A small audio frame classifier, trained from scratch.
Model: 14.2M parameters, mfcc input, arch transformer, norm layernorm, activation reglu, num experts 8, width 192.
Training: normuon at rate 0.022, batches of 64, held-out accuracy 97%.
Data: trained on babble in 24 made-up languages, each with its own sounds, syllables and stress or tones, from a formant synthesiser, 16.2 epochs.
Rows from block 5 of a small audio frame classifier, named by matrix and row number. Rows with one number within an expert belong to one neuron, the router's apart. Each number is 500 + 40 x the weight over its row's rms, rounded and kept within 0 to 999. All counts start at 0. Numbers have three digits each.
Before each expert's rows are labels from the 100 clips, of 14976, where the router gives the expert most weight on average: "loudest" is the band of the loudest frequency at the time of the peak; "top examples" is what is common among them. Only what is clearly more common there than usual is listed. The data: babble in 24 made-up languages, each with its own sounds, syllables and stress or tones, from a formant synthesiser.
# router: router (model.blocks.5.mlp.router.weight, 8x192, trained with AdamW), inputs 96-191
# gate: expert gate (model.blocks.5.mlp.gate, 8x384x192), inputs 96-191
# up: expert up (model.blocks.5.mlp.up, 8x384x192), inputs 96-191
# down: expert down (model.blocks.5.mlp.down, 8x192x384, transposed), outputs 96-191

# expert 3
loudest: 4000 to 8000 Hz
top examples: /ts/; /s/; /aʊ/; /e/
router.3:528489484512513402622460482516474500542559564492462526548452444478470497501505500503405494496455515446554504570478475521524554489527447525500566495526560421486480478460522499456468509476558494471486457571556552418545495448504436519516558487489445523464432459465469494490419521452478563488
gate.0:475477548549543483492508463488562544575502583530475504492510577446503550537508521504435487561522539513560440474563484518495489520461469480519448453528552480422487536454513483588456520527505493517535436514539518496481563511520500469434517501496508539464520565528490439539543522483485451494
up.0:522517463482506515507490534515471477467464434516468482483530452537524510477435509454551493523572464563462517491475513528484548547538483504437563530520482475563485484536497508383523525496514461421435579507474444501506575539480480483555478481491541551525446411444515540459505487535523466548
down.0:493498498540496501564544560480429542453530475515511528500541535514472511495491422463486504496527473468466491553507513523524523554499494464452475463520488442432597439519507500510567467517485515468556484418531566419566499591528475420538494503535481483573541536485454476478412501477547477469
gate.1:466514438480497475520511494562473518543478409488539464425450454495524500432543440447542513519447460485471502509518444580475480513482561507492498516561395465462476519543466516481575529491499430567504470537515507504497494572474539487523466565532573451522475563497508440491427487545565475537
up.1:527503564549530489445518533492533522425539573500497529520576556462479476546478526569526511499587570463509497521460486388555505512519518530491504474448612524489518490398551509483394469476509480470459565476473449479441505482552485514524542469495452495546487498525494589489542550471452548481
down.1:509523512431539484520487500469530498467505469415473475509525494516565568414545512496495560491470524474554476457567478507514537496539519568503464481524419525550482582471443474536553648578408503512508455530493481398518507446509471519431542497481518387508504567570500513534516485495544501490
gate.2:532481561508432572460482515512567448399488528512517462510478581500515480499591521546503497412463534484426497439484496506490566511494508472523525428528484468567514521554470516465429472475514527486536439514552451563454470485523490515447506511474505522432497515533566554364471539462590537507
up.2:550465496507432515481449513521513434448497539563524448474526532496498464536552511556473481405491493465482497419486479512496528472441562492509547467550448491525500530530440556440433517481493515437577431519536478533499502506520518523481478487452549441481523497488603606404504537455572535449
down.2:507526452526592483561488452546499518529512427410494507579522442479480547542498446500561498495504515479527481536428537494559574467524531520510512516400584488514485522472506438463499456518494464488477542418473505494560489499454474489547490447537448464478500473484512475591511453536523500442
gate.3:530523482553572530518525525496494592477436517453489514527487472487522495535485551537422527505536506414499590462470542488478498498521424532433442524481474526524503497495527537468430473455453583520428485440471459555490531442476499549475514489473481556501509445481521484490484533487549568608
up.3:479505485409543396558470473461495496498475555572537473503560453523539452432484489467489477539469537505483471500470536498526457452512501481543496536545535465523514477441490488509580526547531487525522532572553491440468501476562550474528539436464507476506501564503556485449480478542494500477
down.3:500493468534518440505455491528513460491453551479447493552536510539460429483526493576520503479561550523440577548467527482591495545514440587483598454460566456427491524453539504522538478520486467452474429464529512481542569501526439484471504524535483425504532533484444452506521482505504528524
gate.4:504482463456524514535499516528535523521496462505449535486490504524511486553552493519480565538415551496520479449493505526427523487509528514532506464485517536513564440466572430385476514444527549410466494505525413571545469504535543456492473467490522496505502530469478454519462562531479443530
up.4:526503538548473458469498495507486468509490549459538482485488474496515525458469505472504455448551447505510521516489463497544473520490505473470507546490479478489432546517418592581516534564508471569518509492475562456435516448459442528511509531500489501485528427547456526471522430444512606450
down.4:478460489498502463517568506484541512553507469570506468399434532537520511473508494475513508520501514466476475506501567566528496522486496497473530480497465449531498502501516564540443478480512543554500551515509489527554489554513553507490515492603513601439464576469510486448519479475533569546
gate.5:511492490490366479411550473530465556452490462514496502555497494495486548494475609514551555599459489552463488562492460528524508524497450491452542490508501476493526458537478540527495492469466498487583480410475478519468502381546493488506509502468524481440462472518516443531452524483524471536
up.5:512478425481551525528463513507515526526531519432414513398455530518520500546465493433512503497519508409558515461478485466507507444501530469480474538516503471465494629404537531455474537471486500525442534532471435462504527527467517516526552535491494490504493544443503464529564479511422528466
down.5:449475469589467519438480485461581490521507426538564508510521440492446472504485527456521497552475453535468471494503513554481503458517531578513496388492434473563449397521440427466529519490491540561501471507501432513520544454466445505487444495497522457439533466532475530506501498562527508514
gate.6:508531466440508499534508533519506512451538505465439482521518555364463498483475500496483499492488529600532513513485442542453503518497506468496510529442528427539549479479411431535427539498547518536532444488444493524439530445500518477463498446549459500517553540450514499555477436450552511553
up.6:521530530446482466448475525511488532517389428532481542470498406562525423464499488499481503534584502474520434458504548478521540476566565504504496553506471530517442465517520534459520470467474503505493560493556471470524456475575484492464516487536529553453519418535508525449465528559456518459
down.6:522450385553477489524480499488413477508572509495520467497509501399515571445525487447587459450421456497502514503490486481530475493466511501487493500486546516536567515473479526473569484527415510491510442488460556551502576543506486511485558452520465502558474527543453449528510453440457532535
gate.7:435490477450427525478499467541392500474507501560460522460518582523468469476444478440460491455467512484506474507521525593518451492563483505492548517614478459574531527489472486480490508525523519477579478470493475509476568515482558491556553481524484522499465513495553549493540470509528497515
up.7:509544522519566562477485505439590469506504470440550491553413448445525554551493478516508548499519465508487530556476456441509507461483518548522499461421479494385492465512501438544547478458449469486511536507565450413559477548498498501475426481470560525561542555525515470493512545494532525496
down.7:436476505514501492481572531543507497465530492535470445478519569527468496531448488434557437537541476448540502507488479536499424539523519475470443541581428538505543485491503534542466469551528538537457556584515532568514509467516485478505535538533517483443465475514492468496494494556528537534

# expert 2
loudest: 4000 to 8000 Hz
top examples: pink noise
router.2:564496504521479456440469448485522413478509441469464449509576462522539495502529444445481603435549572515527541416509471551531506461437486469453493509493512543534444486564481503513559504428492563401492515510500493478413584576518556554485458541531455523541509486500465543477524480521512506444
gate.0:523496478468511468538542471483387464445556577474535541464571507451441493498461464516507470473463505471419538608537526495451580428525561483461467520504470545485519526584475506458559517541548500537518494509512461535511469469538495537527491468519506470488546422531481471503401449481486510470
up.0:428470513518454479436467505490474488495521518518432470518447489443485536495452576504531503510546459488537493419434518493526477567518545493510435494486493498556473534490570491503448543475473450487492428470482536532577485492456544479547441492541488504501533610461536448513441512455580487436
down.0:564564488569540509578466490462482453522470541473536506493553491496457537497488404521473461501539467483508490504509552476455538528521424506529446462486517555444451490502566447450530465502550488550557508514469533464467559539600411443512492540482479507497489564538506563521481492498516418465
gate.1:548475481478521523483486512470505476508530537454535431521476566481513497460434560505572510483558472441488570527484546484536472453460511453490473472485512501484532486461491513466499510559488531481530472477561539425477506505437512527501539455500477523561471510489564541463547522538535419477
up.1:514442424488489540520432493578509523532507546505576540500529530530568596480459516475517526551482444484464541521394483505507399567483541481452460556503462463507536460553506505456528510445526575478566503419526508444478528528461518530544507499529506553482472500464560502471488554482528511523
down.1:515520484433501538471500510470494517431498458518510500435474581485566468514466499499527528545472533497606470465578470444536517492540498428530486428495441560574452537486502540483544439544494436520433471512499494424595513521573517509510443509532537447511548506529511512530532510484512508441
gate.2:542502523496567515517531559507442492529480556561508514549533496438455554540471546502468478460510510508542543485596413505495534401472584479500596484476477483462528464493498461540535510409468551468528448499510498425454508476462448453524501507417459555534560532472515491496475537555498446534
up.2:510533472462487495534470550432435461529550562503499508516516511490460574477520487508467494431569498473545485561595457404503507426453495559512535498437429568547558439534492470561548567427505561483496483527494505473439475471504499449521479513458491526536568532461503530511451489621449466506
down.2:464526539560466551529571490492403524502452479474480503526482457509481477544473482494424505468495425564395476474482581561533501497535559428545426438504526466566469449487468453426490475487533526500477477539512473461517489518500487491472422513572504528519487446521533464520555561471458499534
gate.3:532531451541508440490543500566461457419442506430506523482443514565481462520480520507513514436544496532549531560519517501608481484550545509506529513570473464434471401470521495534481494525472476478499499523509493443446525454537573499507540483565467520445470593475515530538489510546477527486
up.3:477491527495451454528521568546453427514493476452488501502513419467480506548466551508543553426515540496566469525523445519507482519546550446534461516503517469456486471435555556506540543432507439509480504527521543494504553488504531463470536518505400511504451530570517494496372500525514530499
down.3:446538397515481528572429458503596537487539509470499442465518416477519506489476521510559524491551534532429521494522489513542491491411439480459498469514530453557537517589546470428478500498520528544466494562510412524514390494472484514491493452464539528476473514487492499481512516400479494470
gate.4:638432556483480458509503497454513571439496566551503546419437467521481588520469538553492525519545526501465498507485471518511456472460532423543524513447438477431464488472543552510499581504560566462466482455474452526495496512537565477573480532484478482543458492506492535487495488504534460516
up.4:559446547446587514546471520471571515434521515479498541451489515541485567496507542505524502538495493546481508530407472486519498527498513476527530443431433480552459472469501500473491577515537588468544461467430445487496511536557564472532471543443493485558511514426482512513542452522457462546
down.4:468628529536487495492564542513482489467487533503559476615551531497446468499531469532467519525479479516538439439518459510486511450466496538508485544494426470513513476470474501529508520469492470505501541458516453498466529435454495471478445479559476571445430528526518539472432509493511541526
gate.5:508545538470453487515496497429477562538511459493568522548471497428498520599485464561524465506558460497513528523456464460506455494471516562501477432539541540479522443512561516450476439510494634487533502529487558548496493547424475407469542459415428526483491520541497482519496577503515495528
up.5:531404534537517434413546549561592513456486583486508467463540520417499508483483491428503545474456515468494576455565528530472487474549530435462560523444478473501538506469491506568451495494500435477483436517496497425580519452494510527503483445557531509515488493598508553430525547498555538451
down.5:506522508494474541500514479460418443549519505480481544452543460452470521483584453451448573545455489523582464471397561490519524459534479550480473534499513493425468554528498561521507544556555511478501466508481465604510521521510496556500435484531476515476495480501613412547539529526547514488
gate.6:467541475501475494502460506511489497541444500505469554500492508495599453563563573475518535551464483499528548449450528525527519525551553511488560452506459500422480523517557568605507449484427536479548527467491458541544492502497479498548493534498480512476519469461509536488524504423448436518
up.6:489509515425520448438504554485505423398471556523454513568445475474489489548383468543521525506519495504471506484567495456503502443470484535575513531456543527570459489511488543478394523464497482550500488490556499496529549568447562466474468608509590428519470496454519446526522497523440481535
down.6:442498503540458540487541525437525529559423442563478521484467477391525469492542473555481503545512520465507499503503495508525523449503517543477501503463478546572534516596478455562503516539484503529479447454495497454451526512524473522472524499377537535474530468473550507507503589463595573466
gate.7:522490577489553530495534515504442475450496500485529463451493469459396485463473450480560505517575503503491476499499447527505443405509479588556562506487564497539417507567500566500449528510419553548490493471480419481537484489485529554511536486512484461506480549475498491520557527463473471573
up.7:456516450517429461481477512554521511517487489510589527481569499522434507569471471470465475542563513560462516522480526511492482438489468539494492601525546462506483528572512534520479584461547545514523510510478545398539555478531482561440580513594497498453554523450463511523484491417485460518
down.7:536539511403479482496508539517542576452487448515490512540403593493528515457549529482447527502464524492514468465503576488479484525532466466484514509525534523507516471524475513563500471515473488503592484496480571507480480448516457445518498469492495449461464465544405535454555503557493438467

# expert 6
loudest: 500 to 1000 Hz
top examples: reverberation; /æ/; /ɛ̃/; /ʎ/
router.6:491523470469480491441485498496480492468472514483579480485572549482576425457458519479518571500472469555500558508533456453510488464496513466438468441505494546496493500567536498500420532496498495466456479455461540490489550491505561474549569519562584497468586499562558482472484465524468509522
gate.0:480495483474594500484561534439475475492490475516506516476535498408495551514491518488472522536487479519446477552429510462433506541505517422437514478471474460494493492544509516469471509465530483501473488499499470478453517465548489537459482531504608476418468513448475449487552482526479577511
up.0:524495471477559498572498477458505489542496573527517508504463402508435540466438496547429462535478508466488480577401450478541487501504533573485552544478561530441451490574519480479487510445533539521531416534501501495505535492572445476464498505436448496449533511520485455543522453499489498482
down.0:524465417514493478515525513517492488540480538508514437513430487481522457576487453439554491496536514457503528545460525560595512476558502511430439385488534464512582572417468444547515589501545484479455514507500512451506491508485456486543496509452559487494454495510443521502493464546530518469
gate.1:481554435524501449520468498550497502499582512558480556467504515534497531492430430441511539537529481452482507473551522501455506476464493484553540472489408500521448498550454493505477435427553537490550513507512474472466479515544506520429481449481570485506509472554452484542545570489459544477
up.1:529477533498514538549509485489497495505400453463528444446526456400505549528490535565457475471527483555533439482477508518605523492596499499482554547501599481485597497484557505486475535588539491537474488519432518520506523472525522475531586517518463501490464497434522510461445413495495453487
down.1:473489412479537533537453583504466523520511542543523563496518480455481445500515505447563445490526532528469499457501525460551562546473502460519477423526481421482528443457546395460530518538491490499434496516571504509471590463520543463498490462473515611536500495505522484548525390558488515442
gate.2:451539551521488464552547504501491492455493455513460501424456492468500515538492468522483491466424541568484519585505481568491502558475520513435482480561523505509453519476386526480495506553483468454478566454552522545517425562494533541534417498479492443549588492503497477485430543509516464458
up.2:556529497494514467462491469432542520543536546520446497513482489544517467462493479446586474465541503447551492427498503487546501488557516511552585449439517530509557430487535505534458534470507565545519509518440531426451447453512542506508553449531468469498438475489499440525575454436452536564
down.2:421495514513512443641502531503530450484491530526517442467521448469561490494608505546518422444510531448481500512484440453536524473504577512527461529493532407533503540457496476450492475512509467481485467460515470498458508509450524555467504514451479543511533513485442451468484522490543480463
gate.3:505478466450543475445539516587471483498526466475464534465496552515525480501553486465490524411438422474489526471531470527433564562418524524586499466513521479505548544534501516566544509449464576519411542517534438545518502522492516560500470490553469504505518525461502485420473537525494492513
up.3:503458461453555499498508513533511476439483453507486568518516591491473505555519503506475515433468424521453516508557510487410560475429516514548579422548525503476560543559483466515490496478474594534402524483556461523465519472495530509488463469523549486512507555416459481521433499483542458538
down.3:482530570506464493514479486528497514509515504509500422493531434499540501403513451481517535555513518536532514529536463495451440506493436479395530531500479500452423462492527503516532506570499478555522446501467497523569466514456479435527511469474503542512522450546519504480508494488503579513
gate.4:537484533602457522514496530512528489568402486494438600529505510471564560514502511497445471522477558503413529545496575478424509518570481485457444510525485541455443408512423473437514504465558380494493462412425609491538476477500511555474514529516482494465500530508515483542535495525477499479
up.4:457516498463538462553511518518469461421543519537527451483454458492478463513510498514553538474551430564492443475475471492544506502407518516555580477462501584567536527495602531545496475518474548530525578587584388484469485525502450482546518435505503482487532466492431510481494538471472448517
down.4:532484519467542486552502554476483484467498535462498490564489462469445543575403493531487447564528523441548468465514416525503515501482540567497436518510366446427438496555464503521458507467501435504559501483483490502547473523455544501434532500527468501524471487560514487522491493447574558514
gate.5:438499460480482518542524518530529457570521484538474465446387473508431524496529434509448498500449493519464446558475540534491552496514501483470501534483506488479443547478513474487490504437506444494461448506426511603448513531468541517480511552509563487548455427565499563528514474475466489550
up.5:538531501409425495465511458488621542467463548413522556530595511447494469509476482530486565490564478425502575456497504425488515432541454477592464493532479537524593465503518528460513527562512523463513555552501499486514513497525455490501494446539480536410504509497530451464508563526522525475
down.5:509543527486497386509463578544433454551449521556506479489507526520486550524466436467513375563491549458541482532492536582523458487489489514488476507509473504541518514485450443535539514501504540534430488455500474512452504559503558504521464477492574528522586478475426547474506438488494510520
gate.6:537523516520547541466498532562470578496514567472476468466481486470461535484504487529496522461515522445452541510515498471497504569445522462463503535520496460537501487440463527504447515501433453485486448472460444523551489546459527471493564518423532531536595449412504556531378524537472472548
up.6:522490536475496467508517516486455574519523488524493540442529496459432540560534484476457425429451515530494537509537494406476504490467537480534479485494487573510511565476469538587498504521538459458513528481482551566487407532485476443508445521440562544547494460489486483462499477514571507519
down.6:535570481528598464493463458487530464460530466525489485457466510517469470505483510498516526533444401572490555519487547563431528558444456514555587491510414584475439509539525551460556586535504585468488468447506546560453458569568553527475490477491525404491522547505537594472540462528467492487
gate.7:487479521498499476489555523522407482487510459501486524489513561544528469521519490554540502502467482489546502475458541422549502516473491499548457476416521485541541454480482494438441515562489485497505500445492519474464476539507499499594480452525513455508440520449499506503561502513428581618
up.7:461552502465537475487457481416533453506570481517469526600472557539454494533509550467513504513456509535494593499539494605477526490509503545449538568552518532528563568557461449540534541521442466444473497421529485498452485440495494510440497530438453510462502436497536476545498449448489473532
down.7:530508521528530457565462524435443555535508506432508547481531491521486561528480523533566474436497493456521517561538509481487468525514454503522419481472478506492544430521461517487522479486519505502653489405518463513502509517439560517495598470527521451519513492512528525490566428510484500488

# expert 5
loudest: 500 to 1000 Hz
top examples: prosody: stress on first syllables; /aʊ/; /ɑ̃/; /ts/
router.5:485524510422471502513430490479598475527478482491527516566464468492534543541514482506430516463518454544478501502514514494474424508476484504449576458520445513444497502544492462477451498444526553500565529463459563499468569447495510492463442477449500529483551485514433512518416464450524521455
gate.0:496514487542445491449606517500499468471426499480493522524458468472555535436508480497503504464511508528521542484503548461437471494535442562516505491509487472482512533520410446486479495450417557456473497522536461546468470500478508518509523491582531529552446458529538436520592452552529512546
up.0:441536498548520555508508527487544452501513468514567550526582539472456543536519500422442529546476483483512468546559472452499550522458465512452562491492491497548509559512624512494472473493558506574568500491513495472459463513504459433527494491475558525459423524415436493395508565472431453536
down.0:507535470454482406525495430507561458442470467423484405581519528538449566515613528497490525478541523604474546429516439499520410533498551518464505478534492452496497542454533476492480503509476494475499478501529555502502500526530493451452511518517476422471482526431503427498552540493495446435
gate.1:491504453552439511500591518530469466476536488495508494492519471501584484514537469524484517552410576487493446549531511541498495540469501460525482464442537441480618463515569548447518491522435485452468504465538469522486512519515412498533454599539453527433537536510526509442454494468454475472
up.1:513510464539476529472544518543488495500547499526500520484524441523560477500567481506490497574394596462477464531559473529525515540477465499490477417454497458495578521488516533433554559500434483416444501495558443511524549492510431507504457562526495525432586511505496512494439467474496500506
down.1:465530583483529469548507464450537506506470534475484569526524498437436485484464549465487454422505417497547587445472543538447463506572519482508542549557488504456511450477491525475455456489571560522450456500532467470493526484502522458559513418483568479594481498519500477454490457508500506476
gate.2:433501505520458516462587493479549488511550476493526486440548496514559516542498425504530510533488562501548512523494492506452465491489552513567456507442511495372446505483475601521516560504461408418504514472457507567514524453510500499574542497552500553480501528513423588429480420438536463511
up.2:426481499569443499440524468500551519506521471541480473530477516537570460506563455473470482492489447490494525568491511491514448472529509511540485452488452530475536547457438613496474572506496451566500522522474432550558421465490545518580525478516495504449498540483434510456551429451491468566
down.2:518481558454499506512529549486582499482522459505511492490503503431430546538520532518479459499467533534515475474481564519465523557528450534524536498546529511540433487529524467469478488471534477481481441521549495506544515442563535444478526504477467509514489531453506497486387468516487493522
gate.3:487513459498428503527454519500544573480502481424510373455503533488474428451540535560534531494478545531502492524562516504488529499528466512443508463519519469412427463576550531560498481579420533509549530524557560508520484518503491477482511462570463513570501519454495560506503523464435431495
up.3:506495548479600467489530521516513428575502529481549573540472475485538554517473523471419432557488421487584465508491472502533473466499550476519502545519431540528510528417562459452539496479530525471452497492474419479516496516513455523502530547442509449492429419598516465480541464462610582525
down.3:506493515506484538540483510503534457531472500529400452534489607450537461463512509510555512517566451512468491463570420420438553493450510580506518545587511451506531487532523485498558492492510486465421545608485460470574540424579453558536530457479492470482527530551502516499498528524553512533
gate.4:441469516434468445441436564439465560458425471518434470552509521503507463459527437541558542501484497562469541514594484464530500492506527574509460466532531508491500511537468460508474520517498528521454376579450492499482473532542542456586532500540504540507533502584469505493566505516578532522
up.4:468553498427523449490534553504481499488509480459512547496417423512530497469542426536488504518541480566509474466471502479525464538461502492507519442532448486485570575474487532426437531456458440477548518513458548508542506569515521513548461429492497548520477493465553528515522507600494540524
down.4:487520554544484540509540486507586542531470451572500522533486517527455519504508474476403492555496531520498526533481470523463550491581456466519527529510526426526461493492501471527525533527562512474536502438542545480472453519445509506534484538529558453426535466450538463520578562476458483492
gate.5:500483515546474488482493481476453546515465450429514439580534564480461571485495525484570522538472539509529468533451548500510477490498450494538484534486530543523563473534523507538515478437569582534469456529495442500457527486477451466553502471489448495504498473509527435484480467446601495527
up.5:509466432535490495542475521496491576493492425474537438556499570496398551480493517504512576538516523511553457539530491520499471439533466513449512511516469570522525427499520504430501506444586559524462468500522447490480513526479475540580475481485469479571541448534484421436451455518546447509
down.5:474396531505473495513449485503487474524459475542479535504518471434540486521496459497558519475525477486513440568474469520420554472534508584455484543550530526479477509529515571527479502547530524496552517572521503510462488562516526385544543578507524545474445467552542533507518579517488461521
gate.6:465482531464483523472481552575510466467520507542519552474484574501483549514478475499484484467505476546487566503465472558517461528487548477549435517545571452511499494547525568534500480505428455495433447566452497407447455440476459424488462494513515518467517446448532426529492495556441501468
up.6:488522507437503527455475516533518483446486525574495517520492592551462561530482469540487516436459513579490577463465499524511478559530517473547436486543529414539498496519536568555495470465461470525456427538452530415468476404477456450513505518521486501479538517437514440478504441551451478513
down.6:438468506474512466543434520518526467417567446573466482536478533479524509524461551574535450543465501474467521591528463570497473472534525435548517528472541487499478572470512490549539471449471511441475462527587475482470444564556510429492455426461447568540539401457486507487517564407472553500
gate.7:505465509502523548484511511441566507477469521449526494589484417453594472455520490535395491486489453596413560493552536552498530464548512494458455449564565496488471496408559428537458521533565446551482472490532493564491552505545498489545489477492487525540456475475491473488495551487486483479
up.7:491485413434522480487537506531481505500455464505514472431528474454505541524416487409567529385417497428552460446462489525568466467480485470495499585498450491510493505536447517460567522520483553489501508441480479497498423528489525572568578468521572546483506499539509564514483493506461526534
down.7:528557473569436477508417523497566446441504524518506461583522571546532525473485525485486415545472526463485530511485475464470490495500562456446594566467522548514513474534521485491547465436542547465477475513456519488471548499508470487449495506465539499489434532531432472487461446475511517515

# expert 7
loudest: 2000 to 4000 Hz; 1000 to 2000 Hz
top examples: /x/; /k/; /ə/
router.7:445498607511485495473579502501471526499464579479495471554519495506410461496540518538469486558522532512517498461504512430390508537543474541547480475458484552455496468412515508468451576536470500459495475547488472573536552542493551476529521587479470501529468455519515471512491496543491444577
gate.0:543468548483506471509526535398504541596526622518493526433471457424538610523467549491522532494442471471474488509471482490462485531458470477479465463497477466466495453523505471484470517487486518445496555567518523482527535521484546448480473485530511453546456495504557486480493485500535470507
up.0:502496548520526534506519498410492511585497530523512511489529483447549545514520526536509544513457475467454424475442417465450481529470494487506464461495521471478489477544525500532447516483474523503456557512494558391536585493454574480493501514485507440564472515447545485481492481496556459515
down.0:489469564530539436474476486510498490477548597467540485516503525590488485570547431449480466546511543517475452460462478441508545510419494501525468511497404513449520485475443484458481484504501542539473498506591483508460543545516476429527470433505469518402521439558564495508509477511507525596
gate.1:490492470492549495503539459522504558533472480572444491595529476502461435469503430508527504500473590443488456531516512485525500512568513475499489468540460480469498473397403472542496519511473550613512493502521462480555502480529472441465529497476426527472507529544485491525534526489482480510
up.1:513487523459508501516500555483538485521526477484510462418547501475476488594530492494542482511465471472434499532509484515463507574427563423500512483519424497425518546515506508479507485538497627499512570498480535504501498451438543517513471559542451387611519476492580492457590480497521527445
down.1:497511519454538569527507561502462528508505543493491497521441464549492545465509498444532456590580502483545573497526512554570501460543469530556464460487529523435412487404496485514511493480505432571535493522480506524500463584554455561511528470509491494477488464498507442529469481478421536585
gate.2:490557504446442530485509494435448465466488487511502437537489488547504413503536465523486555542526582444468510470519508492531556566458512481478491499535531564436566509502431512521435496419447565461551547538447542471469515489572431472470583485481526569543477472493522452482539517567506480506
up.2:501598517515468548531524485476427454506507507532435471508569476538541470488551517490512523488598495486471468533537488525460512462500517522518494426495546542477515542484476532520467479509439463471517470528459516487506500538545414465485516413517438559532494472468543526422493559587522542522
down.2:514506449488544396458451537538479356505491514464549534472476544528520417440515527538558442528470512557477518395500552525477430563462426469457494532530522505542547462437477494504522587475477592481464493502573488511502456484439480569443517527485507543484491476539466500527511448478534531485
gate.3:504481485502471476499585506497550459533530519491449441496503517586530451494566530493531522509610509485469525512484533541559503443512497531499506545586436524465458474518520472515523504485551454532456532530491463544471522440540563503451486617460511472477450493458551448519503583531448519512
up.3:507507562504441537513436526429463500519550447503490554510469500437493506468454495509439468494397511550525462534565473495463533525488526445546480496446544511531553521443484445467469497528471597486495481410486602454554491511529443502529520384516491478532541445525479511476501482493543494474
down.3:522475577500515445543500544565513444513473496504514488525527533571603467490455510453492500497568566459443519477552538500516485511527475542490528486521505446520462554527539475502503506474483543546400508518578504535470423464497465475476580507474499456420474544480501482522487505517430440493
gate.4:480562446511492464590493480551564533475511449523471528590557540394511495527513521521526448511484494476485484478473459529508401496476490453498441493530445464479542499514531542515524472505539541491545526478559517541491500443566498521516437490526485507523508547528506506495512525436552521510
up.4:527437533479498506422500554489455510519503545447551462467452469586460495530500485452493529486500476521472492512512520477436570532495524496491572521473531557533449482524470451508463530489467425513452495546449411507503541566478515509486545480460503479472526472485523534500507451540441495488
down.4:523587479569430524548574546471472479499547474448556530576538520430482473515460516578481493514507499447424459494550506484519491481449453514515487517497486520468478597481527478517462488533508543508489565513597511497449504481491493454569504449550548605488501451468509470484442517495489533552
gate.5:442520423515504493534434469463472514409454484597561494450439481542443487603493473532467480493503540553507540517521455474477493492448532472563494552408536469428445548488446545471490550469569491551495486475524501562537554526485515483506497479411577525522454448502537428487494524563529417516
up.5:468523412538529494550479527489486486460485505556552500394477487509441516624500450506506505475500535537544545521480488470505427526445544469511498521415498461398500508482440496430451597469535489558521538486485517568534476526509497479482497460459529535494398488478526444576472569568540426501
down.5:508469564491463543530563522496519444458527518525417538530536576475516448421486514529478548532536481536547522581480472559478489426456410541509461471496449512546526436491458569488499480530362522506520580489473479506425462469531488513493544460522461503453610459533480473509459501509499548497
gate.6:467499531417547542463503528557479504565445449461419509521490457511498584564528405470537476457528538454510504420488391466543520487545453489467541528491487546503529530515522443525542495462539510536460529541543480440510504523509444408450568486510505457541446549468513555466458527530488482523
up.6:550541473566486453560551482484479508463564462518509427427580487524514510532506594457451525519467445479493416567512591495443466461616527493523492539496527470489419443530486522460436532540470476496511431533438511494484547516485539529493443451443530534452516516535495461550434509524533493533
down.6:573443558580459543574525469487448494530499430495482521470484466518499523460479427508471564498519517462529492528428533477474467565528536531425546477511505471529401509510513497530542428509502576444578503441547482423448475481562509562495455523519436501474484479514520515517531494497529522548
gate.7:469473521476519489478579496482514442521487596452466557433480473446542507471464473588459413490537421520424463506458534463488468460448514411525486461500505520548490497526574546521471501517438492434516534449484482494492487448452454533559541492506503535528521495476570561450492537448481513517
up.7:420487513467528515451557479474515465502496620504463527465484509385523525502466467600443404509474485512441464542500529462486445435472509452569486486474464459562478476509577559540463481484453510452477502449494542484459513459479456553564538471532488513552483492474522580449514539484463531486
down.7:528561488505515491546468511549493452478483507498604552544529505580467465590495560454411476582427469489523605459507544462520475493463509553505480466492452453468532500502487512472526544500497515530430503530451507571486546534513484452455476468572484550495512466417451493533511451501516509525